Rows from block 6 of a small image colorization model, named by matrix and row number. Each number is 500 + 40 x the weight over its row's rms, rounded and kept within 0 to 999. All counts start at 0. Numbers have three digits each. After the name is the row's rms in percent of the matrix's.
After each channel's rows are labels from the 100 images, of 14976, where the channel reaches its highest value: "top examples" is what is common among them. Only what is clearly more common there than usual is listed. The data: abstract colour fields from 500 small random pattern networks.
# convs0: first 3x3 conv (model.decb.0.0.convs.0.weight, 128x256x3x3, each kernel summed), inputs 128-255

convs0.20 105:477468509602478505510567546439547446548539509462465488510482478455490443453461440547414516451536471562536521518519549538572485453458520454535480516519505558612505443530494553491438505508437573534498499443472514475477507530434492569517470460483488451493484493476436486466480524488527480564443621592496481448462490553545525457530481599504539475458515552473487441528464557418453455535435
top examples: fine detail

convs0.72 104:476459448541496516478487525472498472416499530577447518543538489525523493498472428487461441494454506460448489501468548515443444478489478465545472487527578507495470508468493509490449426480495459474511560503545489532506435483448572525576505569439491517565496502475420473507482491506520525548513467493566520504519519558534426492519559517446382496518498499465599518565484483504509515522521
top examples: mostly blue; dark

convs0.102 108:500542431527550491469504502460442577541543500487507616530479481502442554564515507539468440490425518519455481505470466425527496532533491452571473587501490491435488453535537417413528508555544537442502422453523502448551523573515532568433491470426423493513485498514470475547507473568473520554528535482503474463518493447445585538380476495479468528456521488507488468465471513558458454508495
top examples: fine detail; dark

convs0.46 096:509478385482517419523497463586477493551520428514459436462531518424543413499495511515453488500527469477503520465496460470514479473517528493527538490523525492443544427442496551545511461520487534449523495465485475514512405522574534407446447497517540477511480502530470547447535547509466529475461456469538474526548490488546549505528482465464583545534552570463526484454475504496502506508474
top examples: mostly red

convs0.106 097:545491539460464504448463470489530551507508481548474508492448512553537482519473494445497470468466487462539502516480434500510480560487532490541504493542485523392513475506456395411474545448518499493511419486571507521510538536514548468485649450484460559486435457457474515511487565467482480466458470473510581473510531515493481571447525471568499501533506467494618520455458506451508554497514
top examples: dark

convs0.25 104:592558477544549526472535438510505569526507557504553586483496477502518491514503501507486515538530528496431504532503486469521493534522473522489520524424493441487471454536468660512569481529544555492492559542411453522551585514466529545448468553504546457486543571517472512536509510500494608380472533479519506462449555481500574511501465557463404469464491524456491426513471544496486518567573
top examples: fine detail

convs0.24 100:509517538546559408489529561566541473467493497502527439502502483515513597456472570463521455481537590508530481480519471438546496539547505452545497520451509434529439516470439485574439505436561532593478492458572497468482448531530507491566477574531524549455483538500524485464500440462531502498469515515405447547517467505465452508554524406504488492521487482508525525512495520491590542507483
top examples: fine detail

convs0.18 100:432496547479504488465534530491481491571468476508527441596474466528490536503493507449519445535491511450483514513440521480524466489479482479484478469520519507474481501423440590514459479453504493574464471527551443500499527495468422532510505508447502475504487528527497497519515500480451461529506448463539523428483478488451420544498477508533441479490547480490483504497522462550534474464460
top examples: fine detail; dark

convs0.88 102:531546499486465427520467480503536498475449535472425495531488471487580537489509433524492458504483517456547487475510538551484438539421479520537529532494462489462548435543507477479506431517527452513417600511520529430480444513471547499514522513468462463488513461475427522515396559537490540480525524473601457450604444469557531505483514525563507477516530473457542513445472548496473485523534
top examples: dark

convs0.125 106:507524521496530501492485530538395473527537529509497431601491469496489624568532512462501564492520496558564601479508497510501538480490480529368494466481503477481488469598435498558462548505454478499491471472549491506482467441421487478514563481530469506541570494467523583566564472502470538466563522484540505452441520485561458542501512553537442632489448488458478481533493491464526566515464
top examples: bright

convs0.56 094:452495473449455468530513493500471550545524550542486512462450494502530434479459532498473469567458522464524551472452499465491513565496436373512480492459538530512478525497485419541449495552471459508476523460490497474468493553467446395495540555580519523463484451455421524466521593458460546489494480460504462490471471516449547492410470505571458508467471481455480478497528500552477542472499
top examples: smooth

convs0.66 102:469451490505459477412525557501560511521558508460487419516488495533457459480489490483503491447487525493455499482514493493558484473433486595470481426475600443503508536463430415561525539527476434475539466467515509494501434443482523517548530446462505433492425515452538506432496454534508435546512515523561557388513500503550487494551472520445478495478532600396517548517473511446452503545488
top examples: bright

convs0.34 104:554474429496515467453431497556598500517515481456582487514492532515433478559587461567473475552519493541605466380572528510521526511518501390519411518560455477484548533499459457492483497565502504547503447515550462522514556438473476478533500466452545468503533506573460521574556487460506483482467506506450507579512456437495536437482533498554507455477502451527585460465440548545489492478420
top examples: mostly blue

convs0.103 111:492577552458523484454527458491574480456552467432517581488457536447528467509516493587492459446432524467506478485481423499492529464485509507583490457411433480507547537518495490475457508511465430482521509473441510514476530455403537540488522449487476452483481517522433514473534477528519506455485509453436489462481525487469623452424544482508594567484458549507545551569479500462540506491470
top examples: dark